python train.py --dataset="short pieces for a synthesised band: melody, chords, bass and drums" --train_examples=26041 --encoder_mlp_ratio=6 --encoder_positions="conv" --loss="l1" --muon_scale="match_rms_adamw" --batch_size=64 --adamw_weight_decay_other_params=0
Rows from expert 0 of block 7 of the encoder, named by matrix and row number. Rows with one number belong to one neuron. Each number is 128 + 32 x the weight over its row's rms, rounded and kept within 0 to 255. All counts start at 0. Numbers have three digits each. After the name is the row's rms in percent of the matrix's.
# up: expert up (encoder.blocks.7.mlp.up, 16x160x320), inputs 214-319
# down: expert down (encoder.blocks.7.mlp.down, 16x320x160, transposed), outputs 214-319
up.66 028:113059140116111130064133173177162086132156078106113205105137148158145146125130163161131136091113145175184134165091116092133109136141147122107098155191091098112144181142149136105081086097151167143162137113176116172131125127109136084081125098122122097117156176160120177122104134115184118069167141161135112129172115120113
down.66 036:164149082146156108168093081116104088053131119055056145158118109179180079153146186139086134110177105094142065132094165114199153172124089136183082110110100146116143072107199119129145162120098144099146122138148163112157116121104137107101112166136151163150141160110149134152132158129154109178087199091079117112118092109122
up.67 142:152135084110052182153160099139075118112137160141097179160163108120156173165127102105113200104109124148129090133094112156129131126102174091116136079147181063091143099140151118151169106087077140129150208074115142125180139145130097161139137109147130115101139098114151170136129085071131144134118136166125161143132186136143
down.67 123:144159091142131115110131108166133138168094101105126133143135127091125155139104079172135038143201172162136141105161141097150106103195148157123174138142166114181124157146100105063149162172123068078106105195116105102052124085121125157138165115090081116103122112152135142109148093165096076089116153158111155095124146134060
up.68 031:108106093125057105141115120136162128125108134102133156077128083114127081189145140147114187177073154157139105097099130111145164082126160115116142080151134154136159174135104083073106099123173132142114149105124125158168060123131169153113141116122128055087131127139155163147122151095169106117176179118092147102084126141179
down.68 034:135124125089170131150158109109087165146149111141086109151079083195127123147186156119076120128107114142102132126119127152134135166138087136155075212105127161153143112096141164174164147088124151107124124152150163115150124129098171159135123135136147146172152135160126130127090107135132127086130108157147057114123193097084
up.69 043:125111171145136158141119096207159081131138120099102122156098107115143101147161155138177116095113148112096100081151187101113110094118140108197129071139152105114160139145132144165165084117104163175133146103143105095150091137164106141160191097118128104169141150130130095118139090173177118106169196128114148124115180070152
down.69 044:112153126143135146130157165111122102157129122192119113102117177140083101166134126100129140155098097130161134097112155117126145255088170111081072119137078154141120105111115110066169150102162194084120074110117092173154133110086143131094096144134150122128129189140120108122144116135156125096135151102191086132146176108111
up.70 114:140119088133106105095114132187108132121144133187156142173122205179090100132108170174102042134111151153135163090144184148177130148159102155158110124125046157147114162150101102128136150112146149144176128131090083128106102162094115155182057146142096120092155096133129070156144139149161105154229143123119122092052131100177
down.70 120:154158122149171130130106126111064116123071109143154089091091096081183112114078105118155093119145137128108128151156066097132123100165132084120172162172111053140102112139092161124121095095148108109090072120136114165137216178186095160094159128124142122109117090075175157112089165137163125094080141103166175150118094165176
up.71 120:186128089210118086145063084134131172104100158113133120129051164168076137182168151129074118093118200098155137115131086146138132106153103159199133119121140191159152130129108117131158137154119133150150089168142165120079044130100103154135182136108139153148142145112155139097123109127150122147067110140157125095125109119065
down.71 127:114155131104133154135164145122127116152121139205154141123139091121199127116114147126176083109095110128136147097155083097088169107104160179075113093181129125104174126136135158149142089058159062154105164118102117153142181103125151148119187110156122084121141062135138123094093112120133092133163144184063137153149128142130
up.72 045:134126160122075133130141195121117163143154193142108084171141166141129130054118161102149124092128153101161055114147108094124169115063169149092154155180094106131108143142121116188130144172153132101158117163147182183112128098094108140022099135078136066156055143157118114151112102138171169157132152084156168078131115112061
down.72 042:163164142090107105087128090129079096111173095114099122165125148132158122102097109141130115164080055187109136078192111130109143129163152151119067182097131155096084141134158183087130193155117176145149127081131104198134159168152154123164097137150151076115105099158160140193108122129140103108126158226143090098159100161030
up.73 094:172100143167082110108115113169143150112175119136104138161121116112082131063089074109176096143078143122086117082101171124116105171137181174134113108163129106124105121136161128154054144164151126189093184125159124106161141151131191093109085121133136132121141106171091157140160106106122161099145107143155121079127129089108
down.73 085:142180093153087181148139131159131140143117172127113168128191112130114144154186098077111180137126102131127112091143105150101124067158140107159138127151160137120148129110113062109162076072165161099198167131170151099083087056136102165210186142107142151106148131142129133158159115142079071159145166086060131127184132170138
up.74 033:128144183114086152101132115070142158105113155180118170154069197104153110122161064161094082105115121122174141171118100124185166155084190076128121146161079146137150092156140129121095136224200090148163104115200158171090075142100173145066072161155152108091120106128157116116193080108163131100149097164118142109130135106166
down.74 038:131134108182139102161166163152093134109095106012082198152170108204143093175095112093080145130117087149135120139112133156146123088155122119158073129154142179062099141157160152118105075164128107087152079101115111126141145074186070106159130125107135140160144119154149154106095137134137185135093112155113159158111169164074
up.75 063:131198198072144160151106186164134112086151117104136091184132097163106093145128095124134137089175170138112135175142177138154124071086196131119125087159179088143112120067104098094202119153100106159148114121139089148084133138152114157174104130129151072061150141129116157089106143160080163118156111089109138073113118126138
down.75 053:110094095126079145116122112108134106172158054150126155111157089139124105138079127134161147141123109132160127172128086132058110135148150158131152142169161131180107113110123112119120126165145166071117137112154131137112054128108139082071162109111136097125105087092196119123108123094134148086091117112113102079172170132111
up.76 125:138105139088117110158168142184120103168165118092096119151180150145079125161139111121158115136120085154098118142159133149141115146151102156120034076134079111150094187083117152121098080166160086185164143173110154155140144117026161100144134106154129137150127141100123076145069169123075130070130135085136067158141073161118
down.76 112:108145123123121149124112134139128159120159140160089135124071051135173170111139154122128111131113199157153113131169106092068148108096165118116167152081126080076119134176120139133159058160125087101167133126145058112085179172135165094115151125104101125176114068109119176139119131100118122067106164182156096129159163085087
up.77 024:138084181131102073130135102091193144167104155157100105100169140115133154150143075140107115123059149097139151113079137084147143086111102092156117128095139149150096154128104138064128157105138095153155114137168105131160094096190138166114083143105120098123103158098161149057126152124121122100123160091124120059116098092142
down.77 038:082123104090105143162130113107133133116097112083052119080129123194104122199114184155036185159151113064186070166133113157071166183187148166203090155126137152101118088087164133157088142114111180106063079110111182086155051121140119170144100169103142131144141167195163132155116098146138116139114121111142178191146120167115
up.78 045:130155118109099056065165147095113128142157059144076080177121110084093183103129087162145154088079108120158114092100026082156151113148099078146116163146160049129118146123160159082100128145135098171151125082125155129100123103150136146145098168164092082127111133190123118127126105137089072155144132172118186165191129135105
down.78 044:167115097097160157134154124124147190159136131142105172135051128197124065149113170136195159179165121124070120121114165078116132162118155153066134128097114158164169116130173158163141099144107129142100069123127105089126086136089102076067166096130128149157134127135134200140095224116128147138114120130108090080085171073131
up.79 051:100171196102137099069141136089146124091139142138121150099095138107181124145054149126111105117093170164034106101122225155158128138095141112145153068092188129115144132148126160141110127128162108107122146181122098159105066152122051124151065185084159057111173115123159175115138128096151127140096122108162120123133183123171
down.79 052:144135156168152134152088152135168119097133135104116189155145136187124093119133140140197123128148087131127082145148151147172130075167130128167124154114136132103112102161138108133135065154166162159104078135141162117133130112098130145081182109162110103149082131111108095150131082108115195154152163148186148144118101130124
up.80 129:144142069129163132134116167134090113154111134064192189103168164135147080096038120112079103170131141149097169136176092082110078096104135107131124153106112084167095146136126131114146143120146141152218123138158112117104094159049155093131109143127123147136128196149133136084072171108089143087129093122074100151125106158106
down.80 124:152178159136075097179100165145133154146093124210176113091145051147126148097126123127159107099135172161104160120093032136105131110109204126133094184137109123101147101099135178179105063098182157150121097128134141159145185107113092174120183111088113154165149010051083128151125080152096131142128176155201096141153084176152
up.81 136:151169195137145148135152121159148137099140145114096139123073111165134109161132094135126088103157099121096120130175137144142168147121139168168242114033134155171123082166181122132144132120126062165153097124072095136116145141130143106089089119109156124127157170136157150079074149132179103171124108117082150111125176088132
down.81 121:083099101120109138127127126079133139125111151037106095090182176085087155148132144118150101102125116128126127138096145123119175075112144113135139096108127107109144180096084086115112105138200117169084174127203184077088098135133104117156074105163116152163109102118071130133145112123120189104141128137147128138174093150110
up.82 140:147169125167151170147148136181103164178122148097112129153165083127139157174181124122098194148083147164111101126140150145141096146161139099111103152106091108102086117104130132138129047136158128066152107098135133130123092109187140120176239143135167102174159085120141164205126123089075101115121089138159097142123132110102
down.82 157:135121100113119110094145112106108132158089117149095134116134159095088135102097067166147068121138117146155176121130133140136132108122122125121173065147122130169075163158154120082111212166162129145073110163125137121103147107094141145151042143097119109085107117116181102054106158127135146093105097135079163124103131105160
up.83 081:144122120091135147096142172148120162093139134071138174189164151133101127101123124087146145105118101181123142080124198144173147161085145049148114114118118139139134150163122100121212120132184201138125114189140097133121110088136182127127096097089150124128154170203158154151078150131134157177122121083187088112157126156146
down.83 076:114118113155097106117115136152131091126193089148144218085079158169079108160112118176122084169131175102134110143165137119124155129148126126174136107120119052105127116118117130100065120142143123128139096123139125122133117164083106064123065108148076203118123130079151111118128129140122146144148115066104188118126120058117
up.84 103:104146135109103135155118153089153154159139116101180108133230100191139191184095093129125121140132141140104170151161122124128104164147121078106120105094140090132128061138137121149106122126154130078103089119129147147126131157028115125171131102103050154127105075150106163090121147103130095144103128095124133110142088152129
down.84 096:110169114158083125120139158094140083145155125139080136120135161113116156186145151155116130153121107112120102087133088154133116126150088136073095122118094205094115144118107114086116121128148160098141166141123102092107075087175155102193136150202117138132131185122110095097157140153051124080189100111100111119148172134151
up.85 093:139134153136098136128133065089109113111145149136104049118120175108099148187200161113113071130116100180128100135082145169125129137133163083142194207205129128188141152086091146119172056133139120160162122112109127143070137112130126127135150117121104148123116135104120143168150121151169144155130150177146105187088119123074
down.85 093:169111176167143092113075082161152125105105154153136162126125114182101086118116134115153158088120097113103130139136114086121152166175132129137160103116147095135182116141156140149093158134148134206111144141115196167155097169053098160094155130174131142146106132101093099160063135098143149218130148145117129100127175078139
up.86 065:104138037216146135145109133114141135105164107155125159148111130109115109161132143111099074093148182138153126077080163124113180086148104104124051136112088111124154190171093094122134095107174140118141080142128158159130161119126185083163146112166097136101192131107184129147159139073158143108200118105108105169111151112134
down.86 055:125116116098149103161097209129128131204127123127089126065078124156143132143133130146133136181100124114117158131084133165110154088115164143138154142120175107179058101114076139134094140200209096130130122133149128094109093154161166184104165154102118126136101085148185105057101089116089065139118202153181151135094131131144
up.87 139:107145059146165105139194122085072101106123162118175102141084130070112138217119179167112110157146155122148131145198098148165145112161060179151083081133165129109145152095182141102144125069054117092182084118143127181144085119056113123163141158126144127156141164104188078092069192164125112107143113162088154169120100129121
down.87 146:138108161099109147098068146131217182139149137144117145085129125137173180102178148139144095108132138126107130111117108109144146083118181113151114166124185121149145087139073112161092105171196063179109187124146138127115112171192129180112078097129093135100090107115068116128147128120134121213159165155149168095110129137059
up.88 070:111126194114128188064126194141130133059123160141160120118126105147107143131150100080137169099132157094115145092147158066121072149146184112135112162100121088140137172089104156114130081106146116119136074143209145171078124104033115122122141111107129139094106125125175126132198162127171108077160176197098065113126088084135
down.88 059:102171127134101078140129123164141123164084125105159124151102073151091163094100151115148136111106129110099094149176110070157110117141091171160054175164107106124139118113137142181147117176107141190180111129138095157175114199134098119096121196144106152145114079139112095173134088105120172138161200168213084156149233142123
up.89 115:078157135055177122144096176152172108115131165167089141124107153128065167129210161111140131133162171170173150122165117155147171095097127098149081100090124161137123130084152183128134132143156102105142118130118153154096140115122177094181084075152155086164139180157114169123128180142085131089106111107113059228116130087124
down.89 110:120130191097145065096092146194091115158136097098141134127099114132149128126072079149133161114128074118100134168126121110107144076163086204144129119114125143155066120139103108105108161140153142157097071158119080149070150179124084095111081116101076125146124146108128093088084122117093074120112160120109164098140087097133
up.90 132:114151150153197096163132112063174115095137102115132110103158135132115103089166125100111125115154134172114067203042063139116087159121162090144136155121143146191123134109145154120165149146105113211098127151112119154124194075063131132086145124129169165110101173069184122175120111156178133139157143141153045114140176141093
down.90 143:159086101132098138120163179080044128138081151190147128066158105062104160103111083140115082098123083137089155149105065115074079131202120111080159126155170125093138146132103169143165131109074146144091214163163110149103083123139150195129129157156101083150178090099105162105097156143119145114139103120179155124145116160121
up.91 033:066119156080090128125096105123094104073113121087123135150149150136151131127052088158107133128126080131139146088167181103154086157123159112101079147139111109123152132148163166095157137169158176149181182166111098126117096156113191075146143099098148091135150167138093138095104138157117092124117137146132066173148078138151
down.91 037:140150160086155134122149146144148160074131163126132171146107111117159100150149151142131121150170118181119098166119101119114155198158068134201087154101124100130107145052140105128130156129086137178123126133107111118188165192106128134081192134160156086131114143105158131170121148127141097166077098070100119164111125138112
up.92 159:126130140111127135162118127142181113094135121186129193133113126073188115166133151174111201110177109150204092152117104140098103143142162114121133069127143134125148117136112124116163082114076138135090191130154098128110066137115153098148139096147133154110149099106118142103158110215110139144135137096144113078179162113081
down.92 160:136076120176120161088098156068099152118070101108157099121115153168082152055108090152155033097105158141092169130106113119120156133119081106146136098125197079146133155123132131178087203175110129175098165139122186147132096104120104148087095133117095137130110102114137106094115129075146119172077117134180162096163148161167
up.93 033:094169134139113120064106125065140128127151076126152119065136181147148125178090134129148154074142088117087109158047089126135129091110135120090135090147079159164134154095105120118136143145131186135071112086138189125161154075108108135116137090150108087128194160088095081095145094093103132130120119142115107130061163111101
down.93 039:118131101121139107150180155096170164168119091151144146104063089202094109170086160144079154186121100072086135113156120135139131114152078184134101167096132173052172181187130107087151141116122148105204077172147158084104063139091106130134156103160156129170172214149177127148114079128164166158121139073110142170187182115150
up.94 106:138136115100133113106153085115087084174125149126143184120191160073103131087108067118193113170182132162147124116085055121120091142143130111140158083099162114153131119162109179133194103150096141099134073148166131168111117077121125099129122114073130054073186127160167078158165122130227129119137152086131147092107135136096
down.94 111:146126161101111087160081172137113123116121091107169101087109115164161132078124208076115188109112159134089172155090150142073120095126123204168121114119094105118149145138113090164125160154189090157106137157148142142098138217129151073111106117104097145149108108095087140075088086148130100156089166157155107111117117175128
up.95 047:079083181136114121134123101114143125110220107062097120174164130107127162095106078097156095089161152118156097136111161094147158101151165111119149109140121137167109066167098113062152128197121093173188175127161109117138134095169141202132152145106144147106111148128135169118165164097155131117126123144149141165193096111102
down.95 039:100115193116139145135158110144157153115171070088078162118149161134182117169130159128209165115144102154106136115183070149138121108113071111144147165146144159100139200122145121180141110183067207052105138168129130109110168140164182110087115101128190139085127155172106157146114114120100103150122104143101146156128112116109
up.96 053:127116167156157171096101140160155114120160119075082117140079144142104081154135170179135054137114131119136057147129102124156120158092113123119087122108141123122135086200068152174117128102093144167133139120145100092169159099113171108123115075135080144108134172120140168079133112156176154128146139172127145151136093099188
down.96 049:170157134167087126116155121082118123078061189151148155143125119166168158134102144104083162131183139162156170128101164179108156067140150107150139117140062103092074143111133092109130071162122118157146147178128121109130060096174126097125162104119151135151155125175063102155118154149117143147152108079111144097117171068115
up.97 027:112113051055116146143071079158179180107160161157128131114127134168153111136179100100179108090110133158171165199155077050163169075146126094140106116094201127105123163114110160195106072177113143137189111114159118172146128143207146185141141151082161152091146103086131138097149090103142060146182153127161137150162165133156
down.97 035:169131176153127074109183135115127114108091136074158094142094070187122126095129111142099205180097126102174040105147155114110193122156160123113126182143081074104162103130150139130140124119109156155094178139080111118093130187088080084134103143151141126130131138143135159142164135091198194133129164110089097142135149160115
up.98 042:089107100128103168129065085112151104101146131103148100146114120098114108111094172059156150109155118111132138122077110172122094109133105175079133135144134120140142174114124087111162134130148127145133219126146159198108187132094128139132166074122075163136086136112119098132148122122255111166101126132116091143077096127165
down.98 037:149148174133128060107133146129166108130081147104184157113136147164208112098152140156092166137177113112123081121095136125107172202139122153166067158073161201130159154120115117113121157137079104123134118150105139161113143131094100137098092112124111117129099122098184153152090111160098138122157103178102148111103198110145
up.99 059:108100135107131145112108145165144109093162193145130151143087143143068142165120101129094099115198098165180188141164114141170185126137096113117106138174164224140115095164121153114139148116118102118135158090086116178097082124169105104129069142102144133131145107099143149109155117127104112133166159145147125119113137124166
down.99 055:133111096140157097089127121156086104155089105099080133098208115138107095102174174087126147153101123076135108119146090143084177164156193110137113129116123178113190105126160177138101086095117183136119057142119130164121059171127123111133192118159128082168160151191096093202114057139120100141068128162125137122131153113117
up.100 057:101117083152090143124105091176158098076115118120141095147145092109111166112106075158154103084177091168155133131125091149143100096112151085129176110097149080180154101120118098132134099177150139139157095195137090152122100114172123132131093098119171094162128127161101137157156119099188140131103122136104075121138141143093
down.100 058:118120216123155131130133183164157166151149123126035134147163111083051134172131079123108149128115144194091046046118130132126105080080111165116136179158124170077141148139106123150139091121117140184167182112137137119095137135145116115146088119053104092102135158090126185150111181169171111093131069173135151146073109118130
up.101 026:171092125107076125139137125143112039114149148133143150141133076109072131139087106100106154182114080187160146143102136120160108111141104097146137111158180118168136176163132157133082102168170138156149137083103097117134075088155138120102093117120104122099091133086155145126156102193097143097171162138112157102080104135126
down.101 038:158204136117135070129146196134148169156057114097082108182085085127120127160194169130099170127124116080118142123167092098164181156175192141144078146124125178014145065162116183123148139085121155102123076140101137127104123137146080153141096134109173166207126167168130121187118108128134128151069151136153132144183149097144
up.102 087:116112193163123135182123109118169114135149073170098120132141136121184113125194187139085082181105148137155108117154177161114079115099155093149137116091100113153176126152119157133155113077143136077102128111105081132131113117147124146135210148158179097130155122112122149156154123133163103131147103129062114102147124134149
down.102 087:143177149136160139090180153098170171104150181124128163068092106195109214154194156118129155120058129155146107107100087156166151096175141150080187181142148096108134102086148125128136091171135076139100141130173141107035084168126071138171087099075123152127133148094147175108090139136094132179115141117141106119146125161071
up.103 032:140057114114132120065083140088175076123137075145114175138148070100084167118057130111121199104088102179114155145088130115129165092064140174170148073175104110074124095076085125077107130125114133128195062136105171152132138132140135145108138101193118164045165111154104146092159188178119097125128121103124152154084118097132
down.103 038:156168201119172101173140111084046140119126158124175100077098121196132114137141113098104159123166128168122075086106113132126119183182107117130124143069178162061092065142138103169191143113147118104146137119078104164144142184096150118150162124067142145113139172109124120182096125115094151158113143163189118153138154144125
up.104 093:140106159151136105133166130078156135093127144124142131121087157111124123084141117151150171136097157099079088145156091149100079121106157034131154124161139144130149094174131178112145126167098067141151152144142123115160200139071127127144077126139142118086116150117187172059165211155124136161163129198087175159119074127120
down.104 081:110138096122107159118180144163092128127146123074098078109144075079109112151089072099150135072121094172114167127124145106096098103156180124114142114188089132149106080076146101130105138066114172137120122137138093144143177099182124202111162094109172147155127132119126185168149110111131095116169100153085072126120141174124
up.105 133:080108150113100073101130102122108091127138142113140114082105121171191108170031125140139099089136119107077154102120084138118161091155114146172171084145147086124138118087133119145080114080148146171145141193178185108050132128153116163144073095123099141192126118104115123066076114189182112089143149188043087184141131123129
down.105 154:108128131126188120130138120088176181097147172139104094129159135125066093120178167099116056158094172175093122134179133141181084140099122118128114159151072152117143100184137079157070161151168124116099047106124109120091098148094151100196130179086124130123095174183116116117133196076118115118176101098123161131104126127126
up.106 125:092121053132162149147115111121136162152155146060137090144070096130110176114153113086153154193130128213168126065111142111140090100132148153111163170147165158093084116125136113108149126139136146019131153099087098147103126123104190100107151096127129138112098117156172173122170121131068138126123123148161093175113185155129
down.106 129:136136122117088113128113086108120154095186151203091194158130119105189148145090110165102184118099127064161113153105123130130150177105108124146168098151131074144125126110095117192137130128134097243179162133142153047134093131121090129108133128161104133147128108125064117126086122113121185165100147169117138061139122079058
up.107 146:099123110088092116144119128147095160094114196175119139105094112144126181114152155119173108166133112145138200092146124097121168075127060169056096147121085159091148117115173158095152201113125157139136126151144100117154162177171160096127080079164137143180135139153083103076126128151104168132132119156098108193158113140075
down.107 138:094123154123181099120129132045202174142170120132057134162151164140134104112134097136137115138117091099127114109109167163114140144084136119156134110132164110125096099129113158187106110145161136156078088118097136107032157128185118130095208164102119085145127125127146157099118145111131147141112106165173098077084157083170
up.108 031:104205149107159157073119143155138104119107144126176166145165150101159057106101154110160157115115125127167115165083115121127122111072167126131144155126113120132149089144166126090187104091206090112103109150112132146093107160200175124087091171113086181037111124081150131111053111159123113119138139144193130145100079139150
down.108 036:084148144138095136160103117130116158155102160122125103104114107149127102151120145118110168111153082071157110097106119129135133177189102161134131187066144180137185082111165136106142163078114139135116152135130156118133117104132117104107152139109151065217129183149116168153067145054216080154072113101157090124171146150098
up.109 035:148143138172173091086162108096177114124117099125116131108157159139138132178130128195151165121133165113118123149119164104123128117088082094128047170105130091176162161150135134086136166148123165170144121080153108117183078146167166082099136150137159182116156105085074176157142133202105036098171158100127153099143057098192
down.109 042:100130175167091183144075112125150112098075172101159121116070129211156145098131159118105158086115097112113162162124137120120124133139129137143159190113194140084170103090104134125125076110193075109132176067134157095103170116099110132142139115162101132136111115147105093141108163111119155164108107111158093155125171152136
up.110 081:154100127194096152123079105055126163111088124116123104123146164057154191024170128049116093103115196126103136123139100142104168145133154020159163201111139098112185146122111088137162100136136102172110122110131095141164159086187109144124174160155152125122127106087112163174127149089114112132173182128142100156167114125102
down.110 074:122157103101178033142095150157188143134169148115147144125061134116084108125105133144102136136085162118129165132065185072185119049136142159090043139140131130113149105096122109058090164079141149140071102204118184162123181127095163151108007123102096175104146112127150081092155139189075143139199130131146137119125115134153
up.111 133:141128110205120126138098106160120132148140119136100134157069113128125109120090114105140172089102139164075161098161116106167110107135089096101148074170142084176154107140149136150103165155100108129141156184133125196135116140223202098091128133145071131068115147102106131093089126174148129147133103076128115128119105118134
down.111 148:111058076067087086083147106081130129089144126054112136151133170162178142104154133129158086142113140161088162117126132139144134165134134105126152145136164123100135148104127190141126075141176145164079088133115160102099176124138115128117069149065132107131141112160106164167179114111129114099127189184143149136110123172178
up.112 101:092105123148147107233112132184186118150127153157093138123172081102157157155112137121110115179126134099129121091108118101114119094095172063188149126125108086079133120107109130111127147134144110111113177163113122116122092139138150157191167098158128124088137096087112145122145138152150150129171123137148121181108096122139
down.112 108:137128114107088157142152142123159099102078126113143123077162181119117141073151102106171152099089097104128151127141111170123094133157088178151151085151067114185113103121102157158110160058107136111110148121125167136106214121148082144127083155101146153167159138147179130144143167143183109092155103111085142104148128135106
up.113 100:138105090124149209102131190086145129180141188093095097106082155132101088156143161129127213058121162095138151117109167139126141106134095117126129110146149114089120085151125121164129123167112125114138179130118160087076043126127153163153127124134117171100082163108117199098146202129144138141142101119129075093138116152117
down.113 090:128066146148111126109141094082178137122114086121075145100038174138187090145085067173151044121165162115127136114156146171086171164131122104115174080146234120169163164136138125118090153161089094145070110172156164132168082117114150175113136137100101125100141150137136138121097132183140124124119117152128167050170124153127
up.114 123:112143148135132165133117111166161082068173109090128121156195109102195127055117120118078138119137135143126101113049187149146055132127133121171183075119093069125150127138100108115137107059197174070138114049146112109111094127124130104163135167103145158063117125153137112151123134092160096131124149144135132106109120152155
down.114 114:158119108133135091129167177127107133171085116150179151090143138151036131182186169153130093099123119177143133125145065138128154086161163153109118173078156162096137133098150163164159078143132156051151045140140177163107082067146111166141182139117182116185100083133138109113055104153101111147113115135148165129142132179152
up.115 139:123137188119112157174137134164107140118089139134106132148114059124128107094122123142134117085080160102128152134058102117139140128123081156153132180135123142116169086151147160160086156109099180112126150135134132137109132108225134089125143155064156121094143115103092123121122083119158160136114123102153186155153078131139
down.115 136:089112074119135098138162147046165110127149124168165137118105125133169144121143096138180141152163106169134160144139087156098116102115206089119124101136196106141142118105153164152135171155110161156115128156111141141120106171126178110052184123150128082156126134161180129051137103170080136079051122112111105105160156167095
up.116 140:106136144155143142138148108130119138130129107083172154170172137128149156141136160138120103150089126107145080091086163081151081095154123158136095138149069110113166153142145134118152136073218178119178023106152090110085090141146094101131220162090127103151067082143166075140075095082143104112116167155131133090142125137148
down.116 146:126112096125117118116160100168108136132084126135112111070115115101161137126131108151161163127135162116187131089127077176117130130165132118084215125109104122169110128154139113117149157153121089186103129144183158149124095099157157145077143088171106121082180119127127197106133122107139132171063139085116162096161203145077
up.117 128:140108085191150133073122124117095157152109178155185123100081080172065100134118174147141126140147198169126145088121068138108139115174115104176148180206114100138088132130150117146126194114162150198086060125134135156098136101115104207149097106116094215154105114192172096102111163091137108126119141148090109160144123091116
down.117 140:073118103132178113159138134153192145112184144186103108115152139112146140126118124135158106125090117110121108141159093108120184079078206101122092104159133093138141072066138168101085095090186099122171083122156080154155178184098114087121147114157130119163113122122114137094160124164107152156161128173075121122155068108055
up.118 099:112122114175131110131106096159108121097134181133162111089172133116063119108142157080116081112183148125147169107058156111185091165159096157100178102188067111188120134122118149121160143131178098081097028155134109140105138152149085095114120124115118150159163100091146141134179051143166115131156116153090121109136071109068
down.118 090:155115124174131164100073139196118124116070138101157126174095117090135156130159136113141120130100127123153143134133079113149117112145092120153117083149138084147106144121083122173116111120193140139157180098127136105068052124121108195118196123160108107164047114120184146155077099139191052121097174126162135106044065105148
up.119 144:123102109139096151121150153105123100154152124080098165167120121140111150115150066132134122108095110146091103124088119130151119122106115148101142128116168110135129183127123144139186082144102120106181109104131171092156148105153132106125098178117134089107095152104106154127105103166130142138125142123197163064090089145174
down.119 156:124123112134122170162158119186072077089132128230130087142158174095172111167119170137133151136137179151160122107147138172117127162151109107084144019099100132095120134150147098149161154065103171103119155149189100144105101141103127092125062131138113132145167123140136090103121124121106158098125073103068123094145169057129
up.120 031:064072120144124175099109152136200128115072069143103105133135166160113200167088132123141140140169180118117167135107145137140113171137123122163106162139109111124186113138077159172126109172128130113122149100144128124093129083121150103137143145106115083102212132073114147072111114098135067116132149106199094115126080103174
down.120 035:121154112064124140112137107117107094108175122112147158137126103155136188127132122104128169091149146093104062112182120111138136176093075174114115134120136147121134081151148062129093111094099113107156064163102145165128138121102128114135188151118119116185074187195138105099169130137076141163146093132123074112092154163129
up.121 030:166156075092142158133192109117106119127118171142169106122102094118107122169085130074156119091093098134140146141151149133153122162143145151115106082128124107169082121167097132130122143169152091103052160094118187123098093109214106137130155087150119102078086124106160195133112115080148086150172131143128098134119186200134
down.121 038:144123175152183071135156127126049134107119088078089107147129125102120106143120136197034130146111169136113083125128147100121146123162091151130097136133126129147123073148095148163132090099122165173059048111155115139158064096100097153091097137099154112126154202152158120183174147128116124181088181115145151180145113177112
up.122 129:162177097106119100188094130094153129163163104127145087160147084068098093086104086100117098154146066159123089153152127110125111102110171028129100097096130125111122129112093139125176090149137111140246109183124131148083135123180101149139121151129137080153089100118093119125126157135118147122144151092109087144188117145057
down.122 120:105118148123127160082110145142110082102153153154112175096111152135110149162103092144122096161130208156171136100141097162139160170069101144136189113162186084118120176128130170121156139117069122095056223121148157158176104046160062111163118132113133135079182153126102145108186145144148167127114084158136158096092114100131
up.123 103:090113089168146116177140139103109120131122123090099117134112092124084091168101160139140137187154184102189133037091144110092134082193111107118143140086117140108144119117113177122168093115125154112126065141191131114118161113164143134086125053105123150169119155157149168153211119164084134126132144099122074196134065175149
down.123 105:151113167107096162062078121202123133104151147181069158078141159104162133131119100124102109090114123142084139140143124151121076137105127135150127129127105123171123128113113105142087170120183124159121173141103141158127110126099086110193092128151127124099149118093119090115067144084152134116146128162079118072087193100132
up.124 117:121178104110146180128138103130121169127146166111213178148115090083121160129112119120125180156133101140130092071156064149150109053134133053159202165120142109089142099152131089143161128095152148038119142088200140121172103100191133096144116114144157107165162132178136145135143163157116116181105136064085141120135139151099
down.124 106:112138161091137121132111145191139163123111121176074106146163105153126121122106110126146142151127202105133134123190144105111166138090146155131086072110091146169102159147152098173095143115131101230109194179087112166108130132124184140112059105140069118169127088138068108151098106121120111100105102130152093095115202092174
up.125 100:155107119154090130101112154131154184097122080149077110099126132154141117125167137133116073217094127153119122084137139133144184105130183108196077140026118137146081164146113150118159099179153142133093192129107150141155095093159130104121130103127108119162178105177148188105162211082117142120111096185147107111090129090035
down.125 089:155121156123152092076123123125117126114135132106068058106136146085136151107142115146175148097091153094138143133126175134167189179056135116085146079130147066133144165116124164111086092099197094209120042124134129122137142131087062160104113131138138139160116090070072130174186113127176147185133144162157140122156125132091
up.126 062:114131149147133156136108121147147168118155195119087100142154120108067152181120143123118101072097115150129126123120116131132165131119173120125130112150111184118089130123127127181151102088111119117071110146189112179078149133084107151083072112123122173172118110127133173158167066127150131114109121141121129103097137113078
down.126 058:151095140134109166134151146172126107114060130127082085151147133162149120116144119114163166102121086066137137158136144086197117160184104138141119164156130105172139106113156124115136126129124113148139102114082096104204124095203141125180105062192101112095143146158141107210115122119170124124126176125132148087191122156121
up.127 140:129159074124073186134105157122128129131140167200121101121144107082135145128146126100120138055130144183092092181144136104086096140115184138143098141115091110115125150132127143102143129161149104071121138105133105137158126144161177088178150156164128112118095070120107112149128160099120122061123112136123132161077162111164
down.127 138:174077136113122105083115139129155113149182117104154150096136103117094174096144105183115111103131172118150158096137157098134120044133166103126106187106093133170130156163125121055084123096133119105130060139131116107158148122174125177186120103094146135126083137101035163162145142190102077106138129137124150147156149191138